config = dict(
    crop_scale_min=1,
    horizontal_flip=False,
    cutout=0.4,
    norm='groupnorm',
    init='kaiming_normal',
    residual_init='zero_last',
    lr=0.032,
    lr_schedule='linear',
    adamw_weight_decay_other_params=0.05,
)
Rows from block 6, named by matrix and row number. Rows with one number belong to one channel. Each number is 128 + 24 x the weight over its row's rms, rounded and kept within 0 to 255. All counts start at 0. After the name is the row's rms in percent of the matrix's.
# convs0: first 3x3 conv (model.blocks.6.convs.0.weight, 128x128x3x3), inputs 24-35, a 3x3 kernel for each
# convs1: second 3x3 conv (model.blocks.6.convs.1.weight, 128x128x3x3, transposed), outputs 24-35, a 3x3 kernel for each
convs0.69 096 [140 186 130 151  94 127 164 142 119 158 133 156 118 120 145 137 127 129 121  90 134 150 109 120 139 124 138 118 148 124 150  97 102 145 141 114 123 123 128 141 141 121 133 130 124  61  93  94 103 108 129 126 140 143 133 123 150 193 121 125  93 151 111 119 119 115 121 133 134 138 144 144 137  99  82 172  70 120 158 158 130 104 105 138 107 135 148  99 101 128 139 137 127 123 128 120 129 152 124 130 153 132 131 121 130 122 127 124]
convs1.69 108 [ 75  77 114 110 110 146 150 134 156 135 122 131 117  89  94 116 109 112 134 124 134 133  80  97 114  89  95 127 137 136 102 115 114 113 114 154 131 142 135 136 122 130 138 108  95 170 133 153 180 117 102 162 166 120 115 118 123  74 164 173 129 146 172 123 168 147 101 142 159 129 152 146 134 155 146 113 109  78  88 125  91 130 133 115  95  67  87 124 111 115 111 124 154 126 143 178 140 155 171 149 145 121 148  77  55 163 124 150]
convs0.70 099 [161 130 131 139 135 110 150 129 112 142 154 128 136 170 141 137 163 150 142 221 156 114 134 157 128 150 161 144 106 161 168 141 112 150 126 109 130 132 131 132 139 135 127 135 124  69 120 129 112 140 165  48  94  99 141  97 135  85 121 141 124 124 127 116 119 108 116 120 130 123 128 138 118  46 105 109 204 135 105 112 121 118 144 136 130  90  85 174 130 143 143 111 116 126 114  99 134 131 115 168 125 106 107  81  99 135 105 120]
convs1.70 098 [122  94 137 148 137 159 110 144 151 134 167 111 162 164 121 148 136 143 124  88 158 110  62 124 157 139 108  84 116 150 104  71 124 101  83 108 146 116 138 136 143 136 143 142 149 101 101 114 145 126 147 149 116 116 137 145 128 153 182 152 121 120  91 106 119 140 136 154 147 126 150 141 124 132 130 180 178 131 158 119  98 170 124 106 127 176 190 125 152 147 139 116  96 111 108 122 143 117 147 130  96 121  99  92  91 106 144 147]
convs0.71 098 [113 159 137 101 120 143 139 158 148 127 126 130 172 126 147 120 119 160 111  97 142 120 121 114 121 113 129 137 128 120 152  69  90 146 171 143 130 131 131 120 128 126 113 126 129 113 144 111 125 157  61 111 144 119 119 132 132 106 113 175 127 136 146 131 132 132 113 125 121 120 134 124  99 127 128 103  86 102 125  82  86 179  94 102 161 131 137 164 187 180 152 148 122 154 147 117 131 120 127 139 137 159 111  94 145 123 122 146]
convs1.71 081 [141 120 118 117  94 120 112 101 108 143 102 133 148 133 131 158 139 137 131 130 124 131 111 109 126  99  84 125 120 171 128 126 109 130 111 115 125 116 117 150 107 112 163 121 131 102 170 141 119 174 143 104 145 115 134 161 136 126 139 141 137 163 136  83 112 115 130 166 139 148 169 160 115 136 158 114 122 156 137 137 120 124 123 107 111 113  93 137 131 105 151 134 107 124 116 139 118 112 118 133 123  89 140 113 114 141 114 119]
convs0.72 106 [165 185 111 110 147 124 151 151 137 148 146 113 137 141 145 120 105 137 122 135 144 118  91  99 166 147 140 100 143 143  48 138 123 103 115  95 138 135 128 128 135 135 126 131 134 104 202 149 114  75 171  86  90 137  85 146  92 135 208  98 130 144 116 124 121 135 115 112 132 131 125 126  98  93  74  69 104 114 100 125 132 101 140 109  81 119  93 129 113 115 137 102 110 128 110 136 125 124 133 148 150 153 156 126 110 131 124 100]
convs1.72 104 [151 152 127 115 132 146  66  98 140 134 114 124 104 116 110 124 146 135 125 132 158 155 122 135 159 153 138 151 171 158 160 150 110 144 142 133 152 145 111 124 131 127 107 118 160  86  80 125  85 106 134 128 108 134 190 184 127 154 150 139 146 107 140  95  82 109 110 116 141  85 146 144 104 122 128 122  51  91 120  70  91 166 145 153 141 121 138 123  77 113 129 128 129 149 120 122 124  94 120 130  99 120 118 109 124 101 117 133]
convs0.73 098 [ 97 122  85 118 163  86 107 150 136 118 131 141 139 173 130  99 133 120 169 136 184 139 127 152 121 142 149 145 145 133 100 175 110 155  83 103 125 125 129 129 126 123 118 119 126  93 142 117  76 140  92 138 136 106 133 164 116  91 232  99 121 176 157 142 121 122 146 109 109 129 130 138  97  99 119  78 136 143 179 179 167 135 163 136 107 156 106 100 102 143 124  87 117 114 130 129  97 121 139 125 138 106 121 174 143 128 133 163]
convs1.73 074 [ 95 102 145 121 157 167 126 160 178 152 137 132 137 127 114 109 106 104 141 148 129 138 161 142 124 140 145 149 105 127 185 142 150 162 114 121 159 166 169 122 146 108  88 120 116 127 146 137  82 139 162 103 121 157 122  91 128 121  76 105  88 132 101 110 129 112 138 151 140 137 166 164 167 174 146 121 137 134 123 115 133 149 194 173 168 138 110 114 145 141 141 138 120 124 103 119 135 107 136 127 123 138 140 128 107 126  87 113]
convs0.74 100 [134 101 107 111 125 142 123 125 133 138 150 135 128 155 141 145 124 109  99  76 113 108 110  97 108  71  70 186 135  83 131 128 155 146 110 141 136 134 130 144 136 140 129 127 148 126 123  88 139 191 154 108  80 101 133 111  87  67 115 125  97  77 145 143 135 134 131 132 146 136 137 154 120 127 134  71 128 109  84  53 125 190 124 126 157 148 134 143 133 158 154 151 123 146 146 137 133 116 133 115 113 108  98 116 107 121 116 146]
convs1.74 118 [152 139 143 136 133 152 109 121 147 110 140 123 144 151 138 142 141 151 133  69 106 119  55 107 117  74 116  94 134 154 104 107 187 142 108 103 130 113 127 148 140 135 131 130 125 112 131 147 111  71  99 141 109 132 124  73 100 119 119 122 101 102 142 110 154 136  98 140  83 138 119  88 111 104 160  92 120 170 117 110 155 185 166 111 166 162 107 110 109  95 142  97 126 137 153 141 134 135 105  88 123 145 151 157 127 168 136 106]
convs0.75 094 [135 131 168 141 141 148 119 109 126 102 110 113 149 161 136 148 136 131 171 130 161 137  78 129 153  92 149 153 155 154 128 152 109 123  83 135 134 126 128 127 124 124 129 125 124 165 139 119 154  17 144 163 136 145 136 130  98 140 109 126 157 117 161 112 124 114 112 114 105 103 103 113 121 118 101 138 125  59 133 124 126  98 124 117 117 167  99  90  82  53 128 125 106 102 112 133 112 122 119 134 124  86 121 111  74 128 127 142]
convs1.75 079 [122 114 125 151 124 144 142 134 140 126 119 100 131  99 101 101  88 145 145  95 120 132  99  78 107 114 138  97 141 181 132  99 123 137 127 144 146 142 173 128 124 146 126 139 106 125 102 133 146 136 138 146 147 153 117 122  99 149 132 130 133 144 116 116  94 142 127 120 121 116 120 123 100  91  90 108 148  90 132 147 124 181 175 131 174 113 138 107 105 138  89 138 126  99 132 135 121 110 129 130 121 106 115 107 104 116 122 140]
convs0.76 098 [139 123 130 144 121 104 149 134 129 136 142 130 153 160 165  95 119 143  90 147 123  98  92  99  90  97 144 117 105 103 111 142 131 135 151 151 130 125 131 137 128 135 141 145 130 189 220 182 192 252 207 152  72 172  67 107 104 123 138 135 171 153 141 133 132 124 129 117 113 129 141 125 108 106 110 142 159  99 151 125  91 163 149 136 119 111  93  75 139 137 128 126 112 145 121 109 152 140 120 119 106 120 131 115 124 142 141 149]
convs1.76 113 [132 144 118 120 122 109 104  96 126 156 133 108 156 128 136 132 122 141 146 157 135  92 121 146  97 120 132 147 137  97 132 170 145 159 203 165 115 137 129 107 135 132 138 139 117 132 148 154 133 171 163 125 138 153 130 112 100 136 157 139 114 147 138  73  95 140  72 122 155 106 134 145 125 121 137 111  99  52 106 127 119 149 117  82 130 143 103 109 148 138 131 142 152 129 123 163 129 158 176 155 129 160 146 162 171 106 148 163]
convs0.77 096 [102 112 120 161 140  91 143 172 155 102 123 130 110 136 127 137 118 104 108 108  95 108 120  87 139 138  92 168  84 110 149 105 138 108 111 133 134 129 129 126 126 132 133 131 132 167 181 161 160 138 156 153 173 171 137 116 122 110  97 117 117 115  99 127 134 149 139 137 150 139 145 133 131 126 175 139 145 121 140 122  80 131 126 102 134 128 140 145 170 186 127 133 149 112 137 152 118 126 150 159 119 134 168 127 138 115 115 153]
convs1.77 120 [141 160 145 154 156 133 156 148 137 123 116 122 111  97 107 146 134 146 113 110 102 110  72  85 127 149 148 135 161 153 115 122 136 122 123 110 131 133 116 126 121 118 104 105 139 143 150 126 169 168 193 125 149 180 132 126 117 165 217 132 133 111  97  97 129 112 173 162 128 163 139  88 101 115 147  89  84 155 147 111 137 115 102 125  75 103  80 117 124 110 113 110 110 150 139 111 143 128  90 132 114 155 128  73 129 130 113 129]
convs0.78 097 [155 130 118 142 135 105 129 167 165 135 161 155 153 169 163 132 132 158 161  83  93 116  68  91 103 109 110  95  86 139 148 157 150 122 139 154 133 132 137 135 132 134 124 128 129 103 142 128  75 108 136  62  77  64  92 113 124 107 127 150 102 106 120 116 129 127 105 130 129 129 116 125  70  87 120 107 126 161 117  85 146 134 160 167  87 122 172 105  65  94 101 132 125 105 136 124  86 118 142 149 129 156 124 121 185 134 106 174]
convs1.78 103 [126  93 100 142 127 132 127 129 125 129  93 105 113 108 125  84  98 116 157 133 102 155 160 103 117 101 126 151 158 141  72 100 155 124 106 141 129 140 124 126 129 128 136 113 145 121 115 132 144 145  85 137 149 123 118 107 143 199 177  91 142 168 145 142 148 116 102 149 164 116 133 141 172  99 116 142 136 130 108 141 152 122 117 139 136 119 174 106 130 145 165 156 107 132 126  96 116 136 123 168 157 156 163 145 124 159 124  81]
convs0.79 098 [ 87 109 135 120 104 147 139 159 134 148 147 138 214 142 138 143 132 129  89  72 119 188 108 161 126 133  93 134 183 111  84 129 105 172 113 134 141 142 140 134 128 126 125 122 132 144 104 123 101 116 117 168  93 125 127 128  60 130 106 115  99  98 123 141 124 131 130 113 117 125 102 120 183 133 156  97 145 115 121 113 127 156 139 142 118 125  80 102  59  74 141 121 127 122 132 151 123 124 134 117 143 125 133 105 109  99  99 145]
convs1.79 083 [107 117 133  69 115 121  81  99 119 117 145 117 115 117 126 149 112 138  90 118 108 111 145 102  84 117  93 146 107 142 113  97 119  93 114 145 135  99 115 105 122 130 100 117 126 144 111 145 129 107 134 111  79  83 137 143 143 129 114 159 112 118 120 102 142 106 127 144  89 166 148  81 106 145 126 122 138 117 157 162 136 154 156 140 165 179 200 113 153 171 163 126 146  98 133 164  88 142 138 123 146  92 167 155 120 141 135 156]
convs0.80 102 [135 150 140 128  87 151 136 119 129 139 150 143 152 175 120 140 131 118  83  58  74  84 127  89  95  97 103 100 129 154  94 110 125 139 110 133 138 142 129 150 168 125 134 154 137  71  60  94  79  81  72 122 138 141  94 130 119 108 210 136 139 130  97 121 128 129 130 148 131 122 144 136 134 134 165 140 163 132 148  88 159  97  73  98  85 149  77  93 119 119 133 121 135 119 139 109 133 143 146  88  90 128  85 126 112 116 111 114]
convs1.80 103 [135 124 137 109 119 130 123 130 132 130 153 119 112 133 112  98 138 111 150 107 138  85  83  74 164 130 142 113 149 147 109 113 153 113 177 127 153 145 147 145 156 148 110  99 131 153 100  97 158 146  93 100 134 136 167 123 105 156 143 146 165 136 136 164 163 134 155 175 162 148 141 169 133 140 161 101 143 151 127 135 118  90 107 135 115 106 107 154  97 144 159 152 124 132  81 145 120  84 113 139 116 113 124 174 139 128 124 109]
convs0.81 102 [133 108 150 138 115 131 174 147 115 138 115 114 135  98 132 162 139 149 135 125 159 182 150 147 219 209 157 122 129 153 127 134 171 150 139  82 135 141 132 135 137 132 132 129 130  88  21 108 143 149 116 136 189  67 151 115 119 167 122 134 139 157 103 122 125 101 130 133 111 132 138 116 144 126 171 182 139 129 179 167 148 126 106 117 132  78 139  96 149 155 116 124 114 131 129 108 128 114 115 119 115 127 128  82 119 105 136  98]
convs1.81 092 [131  87 106 115  72 107 142 104 111 113 178 128  88 139 159 125 132 142 143 150 161 130 135 174 150 165 152 191 154 139 135 169 123 155 183 124 110  98 118 123 124 120 131 149 126 150 188 158 107 116 185  99  77 121 145 148  88 123 140  88 107 133 133 146 164 122 145 119 111 130 117 132 140 167 145 130 137 134 161 155 127 171 134 130 140 168 142 148 200 150 138 129 138 167 129 124 147 137 135 109 116  89 113  14 115 113  67 113]
convs0.82 103 [126 131 113 114 130 160 110 105 138 122 130 164 129 106 150 136  73 129  98 129 130  77 102 118 136 123  88 118 124 157 109 105 168 147 142 154 131 135 137 124 135 140 136 131 133 141  99 164 157 114  65 135 150 145 160 114 144 169 109  98 120 110 147 135 130 130 137 123 133 135 125 124 180 173 150  90  71 119 134 117 150 199 146 163 147 100 110 130 123 124 134 124 130 112 136 128 141 142 158 134 158 128  95 136 126 110 107 128]
convs1.82 099 [109 107 126 146 136 130 147 142 126 102 130 124 115 131 132 101 126 143 123 149 122  77 153 139 122 114  99 128  78  94 101 161 119 102 154 156 155 130 128 119  99  97 115 137 124  70 159  94  69 170 132  75  82 144 165 125 125 156  97 128  93 122 131 147 119 117 131 169 122 118 150 161 148 142 137 118  73 125 152 128 133 129  89 109 167 126 133 130 157 146 134 139 153 144 122 167 128 116 143 132 133 136 128 136 122 141 108 130]
convs0.83 100 [120 121 180 137  94 149 136 160 145 114 138 145 128 101 139 131 100 139  97 155 125 145 149 177 157 128 158  78  52 100 164 110  49 102 145 102 131 135 126 127 129 128 122 135 133 179 142  64 111 167 178 186 124 226 123 138 166 133 158 145 143 153 137 128 121 132 139 132 128 136 134 137  77 127  95 142 166  90 146 159 132  97  97 102 135 139  72 144 182  74 128 124 118 134 151 119 134 138 135 106  98 134 116 107 152 157 127 124]
convs1.83 117 [151 124 118 150 131 140 130 119 134 121 109  92 143 132 139 124 121 164 154 145 130 122  94 108 111 115 129 122 154 153 122 172 130 117 117 128 156 110  66 148 113  94 149 136 131 156 188 138 133 133 126 113  97  84 111 119  92 144  82 100 136 113 122 120 139 145  54 123 164  66 134 127 125 123 134  90  68  70 107 123 104 155 117 151 164 201 161 123 142 129 111 112 129 103 112  93 121  92 119 115  97 116 129 131 149 153 127 164]
convs0.84 103 [119 155 125  92 133 111  93 166 150 153 152 135 168 149 142 113 100 120 132 144 142 171  80 123 121  89  96 137 132 104 160 141 128 157 123 137 135 136 130 130 127 124 127 124 131  91 112  91  98 145 219 152 165 149 105 161  99 183  91 144 194 108 154 134 127 120 133 116 129 114 105 132 115 127 101 192  86 209 121  88 174 115 131 168 142 107 147 126 142 150 139 117 129 120 108 129 118 118 143  99 120 121 102 101 139 102 126 132]
convs1.84 083 [121 123 124 138 148 119 106 132 129 124 121 138 147 113 103 158 110  71 118  90  97 134 128 146 125 136 136 130 108 152 158 142  92 168 154 157 134 169 135 129 169 187 132 132 173 164 118 116 149 127 131  99  92 109 112 105 117 111  93 106 116 124 103 147 120 155 123 105 134 109 101 102 112 142 147 112 111 176 181 129 123 112 108 128 117 113 113 114 171 126 123 122 128 105 111 148 117 105 135 161 129 109 145 128 145 122 108 147]
convs0.85 101 [130 117 154 163 120 108  99 163 152 111 138 144 110 129 133  84  80 130 139 131 119  64  58 132 166  77 161 133 111 115 174 140 100 113 123 118 129 130 129 126 121 132 136 124 130 112  68  78 172 126 161  92  80 157 139 124 192 119 143 132 188 145 113 121 128 132 114 129 133 138 138 131 110 137 175 105  95 102 118 120 109 118 134  79 106 154 134 136  82 124 145 122 117 142 140 115 170 184 116 103 135 119 131 165 114 111 144 139]
convs1.85 099 [137 122 140 127 144 141 144 123 133 126 138 151 109 169 128 132 135 126 108 116 103 123 104 106 120  77 139 103 120 102 168 160 125 145 124 137 118 108 134 134 139 151 114 149 149 141 152 126 121 105 135 117 130 142 146 150 106 167 147 121 132  98 118 115 137 148 107 179 139 140 165 151 107 129 142 128 136 146 148 163 160 192 214 156 149 159 105 122 153 160  93 120 116 130 126 114 138 104 109 128 147 110 137 139 105  99 154 137]
convs0.86 105 [141 117 145 174 134 203 139  72 137 110 130 125 163 146 150 140 130 124 152 122 131 168 139 159 127 109  70 112 146  95 164 111 110 142 181 175 122 118 125 123 124 129 126 126 129 158 171 168  69  84  91 132 155  98 150 164 137 145  95 158 146 159 138 147 116 115 123 128 135 124 129 127 121 178 132 132  58 113 146  92 136 103 185 136 161 109  84 136  83 125 143 126 127 136 150 157 147 152 107 141 190 126 191 117 123 170 144 137]
convs1.86 105 [143 134 138 160 148 134 131 106 131 140 108 108 147 137 106 139 130 109 140 172 121 157 178 155 115 147 136 148  90 115 113 131 110 115 132  87 147 133 130 132 140 118 138 133 120 133  90 111 122 114 201 118 141 156 121 133 113 136 128 131 129 109 141 119 110 147  98 115 112 126 155 130 143 162 119 117 157 168 119 151 155 129 146 137 137 163 150  96 136 147 103  70 133  41  73 153  90 129 115 110 145 138 125 129 105 131 106 125]
convs0.87 101 [150 111 133 109 146  65 148 133  47  99 145 138 103 134 109 107 130 109 106 124  90  98 118  70  42 117 116 142 147  94  93 121 118 144 130  94 131 131 131 136 124 134 130 137 133 144 120 181 146  71 185  99 121 199 168 165 132 130 187 169 127 146 129 134 120 123 121 109 121 132 124 145 167  69 132  71 149 160 110 139  77 132 168 133 125 231  90  81 251 133 125 120 132 111 148 132 125 150 124 117 102  89 101 131 119 116 110  93]
convs1.87 077 [141 107 133 183 144 138 174 109 112 110 171 138 107 184 207 145 154 179 125 139 120 133 140 122 138 148 130 165 217 174 151 183 172 120 153 132 155 121 106 156 150 116 122 165 177 169 104 133 129 124 116 139 106 123 105  84 112 106 101 103 109 117 120 156 158 154 122 127 183 117 115 141 106  90 113  90 112 121 116 105 130  95 129 144 135 119 162 119 102 132 127 148 158 162 118 155 150 116 152 123  93 113 107 113 123 118 130  96]
convs0.88 097 [151 101 153 132 134 138 141 118 154 154 137 147 140 114 141 131 128 121 107 125 131 118 148 125  93 133 105 122 130 184 129 121 146 120 154 136 117 138 142 123 129 143 133 133 126  98  37 116 107  64 131 120  82 132 142 172 135 113 112 127 138 138  87 125 120 127 126 128 119 131 134 128 193 172 181 172 146 123 172 146 156 116 114 104  84 109 118 126 157 191 125 129 131 122 126 142 125 125 114 141 126 155 119 160 171 161 173 156]
convs1.88 114 [135 133 154 146 110 128 134  94 108 148 173 165 119 143 157 139 125 120 123  59  77 101  88 107 134 140 132 166 182 156 136 160 153  58 105 119 122 125  73  95  99  93 150 153 127 137  82 134 125 139 122  95 117 137 133 161 170 106 156 128 106 101 122 130 142 120 143 140 156 125 110  85 148 161 110 164 179 145  99 156 170  99 164 141  92 141 146 146 120 142 145 138 143 158 175 139 137 125 115 171 159 147 127 164 155 134 121 143]
convs0.89 100 [142  85 112 121  79  73  94 143 127 113 113 118 106 174 159 110 128 123 126  80 144 103 201 194 165 139  97 162 143  63 126  95  37  54  98 144 128 132 135 130 128 129 131 128 124 139 104  89  98 128 145 149  94  98 127 156 127  93 148  89 143 112 149 140 126 128 128 126 140 117 124 134 161 191 176 165 168 145 115 188 143  79 153 164 140 167 193 104 120  96 146 138 124 165 143 130 122 135 128 142  98  95 144 125  96 113 113 118]
convs1.89 093 [139 139 132 150 145 163  98 128 140 136 134 122 152 173 117 109 162 111 150 144 150  96 114 140 105 110 166 154 123 134 112 143 191 134 150 144 133 127 176 195 122 137 169 126 146 114 120 130 115 157 145  97  65 130 124 125 126 190 127 117 117 109 110 120 130 147  75  89 148 107 136 152 154 140 133 121  93 101 121 174 166 167 144 129 169 157 147 132 154 119 138 161 133 112 132 127 106 133 141 152 129 143 154 146 156 118  83 105]
convs0.90 100 [102 145 115  88 112 135 118 124 119 124 164 151 124 151 146 148 152 144  88 119 138 153  89 162 133 181 144 157  82 104 122 123 102 162 123 132 128 124 123 133 132 135 131 129 133 126 175  97 212  58 125 177  86 125  69 120 117 149 102 130 152 146 149 149 116 125 129 122 142 126 131 145 138 202 128 140  87 108 106  85 129 129 113 116 131 136 161 111 150 146 146 160 141 124 135 124 131 116 119 129 131 107 111 102 113 103 133  96]
convs1.90 093 [138 175 179 144 188 193 137 159 163 142 150 131 130 155 121 126 137 141 151 130 136 121  78 137 113  84 149 112 133 183 153 132 117 141 147 101 159 166 116 116 108 162 155 124 138 142 101 164 136 116 130 114 146 183 104 134 117 129 138 124 146 151 134 108 113 126 124 134 189 165 152 155 116 122  71 112 120  97 121  84 148 109 163  80 129 106 143 127 121 136 111 126 124 141 116 153 176 166 117 101 111 123  98 103 138  99  91 134]
convs0.91 104 [122 133  80 123 182 110 127 154 145 133 138 106 123 128 109 114 137 141 130 181 168 148 237 179 138 173 141 118 146  77  99 209 131 150 122 143 132 130 132 123 117 136 125 124 131 121 112 168 128 119 122  71 104 153  97 178 105  72 161 108 123 123 122 141 136 142 130 142 145 136 141 135 115 149 104 115 185 118  84 101 108 131 148 103 134 193 194 158  95 133 127 135 122 126 131 142 112 131 137 131 134 131 132 157 120  79  96 121]
convs1.91 115 [101 141 126 124 147 157 121 117 114 154  98 126 129 130 169 132 120 139 154 161 182 130 136 180 142 145 133 115 105  85 132 134 105 140 141 139  67 121 147 134  87  66 118 127 123 104 101  93 125 140 132 134 150  91 120  69 137 145 180 106 122 151 143 108 152  93 145 175 134 159 148 144 159 150 141 113  75 126 102  90 136 123 110  88 150 135 117 154 149 136 112 120 130 122 107 126 138 117 130 139 141 137 124  58 128 118 104 158]
convs0.92 104 [104 136 172 117 149 121 124 113 115 111 142 128 123 131 132 117 120 144 147 142 162 114 121  85 164 181 153 149 158 150 131  98  95 163 168 201 131 129 124 130 131 133 121 128 136 125 143 130  71 122  45 121 107  62 133 138 168 120  61  97 131 139 184 128 137 122 113 123 120 124 126 127 138 166 165  85  93  93 152 168 147 153 125  91 146  94  73 150 138 177 121 120 119 129 115 123 128 124 149 127 159 158 122 101  89 173 142 159]
convs1.92 092 [125 116 135 155 142 118 112 130 106 125 132 124 108  98 121 126 119 129 161 124 138 128 135 136 129 160 130 131 100 114 138 148 131 142 161 112 134 122 124 123 118 119 115 130 128  77 136 146  64  82  82 156 168  94  93 173 123 153 149 161 128 159 187 151 111 139 144 120 127 119 140 129 165 128 170 140  71 104 162 131 142 121 121 151 168 182 152 164 158 164 137 105 158 132 153 169 145 129  91 143 130 162 142  95 123 158 122 121]
convs0.93 100 [130 149  87 137 121 152 103 116 134 102 100 161 114 117 172 125 165 158  97 156 111 129 128 170  95 120 144 111 126 181  96 133 166  92 170 106 137 128 130 125 131 135 120 131 128 133 133  61 179 145  89 167  37  78 159 178 150 177 145 176  86 171 128 136 135 123 130 110 112 129 132 131  99 155 112 141  96 133 112  96  89 105 155 119 140 138 156 130 105 130 158 142 135 148 130 100 124 122 117 181 158 136 150 139 169 115 130 119]
convs1.93 095 [124 119 124 149 149 160 111 121 128 126 120 131 128 153 121 119 143 124  95 128 131 152 100 135 161 138 139 150 134 133 200 163 107 126 141 110 105 108 101 134 122 120 139 138 101 124 140 159 137 139 150 137 168 172 136 148 118 117 170  74  96  83 136  90 133 141 136 142 164 166 184 147 118 103 125 142  78 126 162 103 104 157 127 122 119 122  98 123 132 153 112 121 155 131 117 135  97 108 123 120  82 108 113  75  98 122 113 110]
convs0.94 109 [109 119 114 110  94 157 146 143 149 139 132 142 133 129 133 133 123 131 170 101 139 114 137 121  95  92 130 125 162 131 161  31 151 171 156 144 125 126 128 126 130 123 122 127 125 106 142 122 155  83 179 123 132 146 109 158 138 154  96 163 147 136 128 128 128 131 120 130 125 114 124 112 115 219 150 186 113 129 149 119 187 145 155 111 144 133  95 108  95  85 150 125 135 131 105 129  95 111  99 146 145 101 162  65 169 140 123 142]
convs1.94 096 [141  86 108 148 108  76 101  95  45 109 117 124 147 118 146 141  99 122 154 134 142 155 139 156 165 164 163 114 146 123 145 151 110 124 129 151 116 124  97  93  97 121 103 118 135 138 130 136 119  90 157  88 136 112  99 160 148 143 117 125 121 137 149 118 135 148 144 150 134 101 151 141 139 123 163 118  83 134 172 158 118 152 128 119 128 155 142  93 122 133 128 160 119 103 117 104 113 117 112 152 116 109 134 102 151 112 111 131]
convs0.95 098 [ 87 133 134 112 109 140 152 129 116 102 102 145 117 110 136 113 104 119 143 133 129 149 145 166 141 128 135 108 107 134  81 129 116  77 138 130 128 127 130 128 117 131 124 125 134 116  73 146 114 155 171 163 162 173 154  80  96  92  46 106 132 183 158 120 130 134 114 125 135 125 132 135 103 100 132  89 116 188 139 208 184 184 189 130 154 167  64 132 109  50 130 129 116 139 129 130 145 149 125 127 111 134 116 137 127 117 138 129]
convs1.95 107 [122 138 136 164 149 146 169 138 136 135 139 139 144 156 154 154 165 161 134 155 134 131 134 101 110 110 127 147 144 157 175 142 150 148 140 155 112 135 144 123 110 138 134 118 146 133 105 137 156 186 161 131 155 152 132  85 119 157 123 129 173 111 124 146 137 202 115 143 157 106 114  76 142 127  93 108  46  73 137  99  74 160 109 146 158  99  90 157 125  95 145 171 139 102 120 152 137 115 157 138  90 111 146 141 125 146 102 113]
convs0.96 101 [117 123 118 138 128 120 147 122 116 117 117 107 115 135 112 113 144 116 126 109 123 144  90 166 149 158 157 151 150 137 147 106 150 138  33 136 118 137 144 119 123 142 127 124 136 160 216 131  71 140 166 112  41  84  76 134 153 100 142 163 138 134 172 129 132 129 133 133 128 132 142 133 137 152 106 134 198 167 105  76 135 113 114 143  78 121 162 116 162  86 130 123 143 117 130 111 137 144 143 117 113 123 127 133 127 121 109 112]
convs1.96 114 [119 134 121 117 113 129 109 164 169 147 146 132 135 118 102 136 155 109 145 139 144 126  95 145 147 135 133 119 120 116 129 105 123  81  97 112 143 126 137 160 124 122 149 106 126 101 107 140 134  67  76 133 123  84 104 138 132 129 153 127 107 113 112 101  78 121 164 119 156 184 174 183 122  90 146 140 118 133 109  97 137 123 100 125 121  91  93 111  95  87 139 126 121 140 162 127 120 160 131 114 100 122 155  99  83 160 117  63]
convs0.97 099 [124 109 150 132 136 158 133 131 146 151 122 117 127 115 121  93 106 107  97  64 147  95  53 136 119 130  99 110 128 140 157 182 143 169  96 157 133 124 131 126 125 141 137 137 137 105 110 153 140 175 200  54 107 139 121  70 154  99 132 126 156 172 124 119 119 124 129 116 130 124 135 144 124 110 205 121 170 131  78 112 152  75 165 145 101 131 139 112 102 178 134 135 152 144 159 133 146 132 170 133 126 165 123 157 149 158 119 166]
convs1.97 112 [ 95 107 121 126 147 144 143 132 148 109 108 115 135 110 100 116 112 152 161  97 130 133 112 124 112 117 128 130  87 143 130 130 149 121 158 145 104 115 107 139 129 134 148 131 138 148 161 124 179 158 111 153 156 111 148  95 153 137  98 134 140 135 118  96 115 151  61 123 141  53 111 129 132 116 102 134 104  84  94 126 120  96  94 140  94  95 138 149 165 141  99 124 152 117 136 140 122 107 121 136 118 102 135 114 110 148 126 111]
convs0.98 103 [125 135 103 118 128 116 109 165 121 124 131 153 140 130 142 159 135 131 156 140  99 135 120 105 173 136  97  90  91 102 113 105  82 111 133 151 133 127 131 139 140 127 129 129 129 194 131  76 139 180  17 112 126 159 171 135 159 119  97 121 112 151  73 146 116 118 141 136 114 127 137 128 133 163 154 161 163  89 138 110  73 169 144 114 163  79 128 148 116 167 120 127 129 138 117 114 143 122 138 122 105 125 134 102 120 118 150 150]
convs1.98 093 [107 117 142 114 132 163  97 120 139 159 135  99 139 121 111 116 104 125 123 131 136 142 113 174 124 134 173 146 123  77 166 122 110 110 146 143 120 119 119  97 119 126  82 131 108 107 140 167  93 108 145 101  91 151 123 137 132 116 134 140 143 124 100 122 103 138 146  98 128 170  98 129 137 101 141 178 127 141 127 125 166 130 126 151 140 127  94 113  93  92 138  99  95 112  96 115  78 132 141 143 100 130 175 118 148 134  98 162]
convs0.99 100 [126 106 154 109 140  92 106 153 139 126 115 114 150 129 129 121 137 130 148 116 112 154 126 155 182 158 143 107 106 137  82  77 148 100  53 120 122 126 136 126 118 124 124 119 123 126 140 102 113 121 134 160 154 123 116 128  77 105 149 156 142 114 115 133 137 131 147 140 131 134 135 129 130  94 135  93 117 115 161 118 118 182 190 106 153 184 152 141 160 184 120 125 130  98 123 127 131 152 144 130 121 121 120 139 114 102 112 110]
convs1.99 097 [154 128 126 124 113 129 134 113 128 146 162 153 117 133 102 138 124 132 137 120 147 141 132 129 123 135 119 165 135 137 163 108 127 151 134 167 148 141 120 152 151 122 162 164 133 155 115 101 145 136 127 133 151 163 111 130 141 118 106 136 125  88 139 171  95 133 116  82  98 116 113  96 150 116  91 159 129 132 155 143 119  93 107 109 122 130 123 160 137 140 139 150 158 148 124 160 151 144 106  65  84 112  67 143 146  61 154 144]
convs0.100 104 [143 146 165  97 122 125 103 129 159 117 134 140 115 166 177 110 145 112 110 180 166 175 178 158 178 195 113  68  21 107  32  34  85 129  52 114 126 128 129 119 128 124 124 127 135 148 148 104  43  59  86 108  83 152 150 119 128 151 185 156 109 153 143 127 128 124 108 134 121 115 130 122 152 160 128 123 152 103 139 122 128  69 106 131  87 155 163 128 138 113 138 112 124 126 116 133 127 131 135 139 105 121 112 117 121 144 100 116]
convs1.100 105 [187 179 168 160 123 153 147 119 163 132 141 128 162 166 135 197 173 163 119 110 134 129  76 130 151 126 115 114 113 126  87  67 123 133 120 149 118 150 150 154 135 128 175 166 118 140 109 142 145 148 153 140 151 150 121 139 141 108 103 119 134 131 100 115 134 124  92  95 110  87 108 132 106 122 102 117 122  96 129 140  96 124  79 116  92   0 121 133 132 164 144 154 126 136 129 108 106 111 116 161 181 137 160 200 138 126 178 124]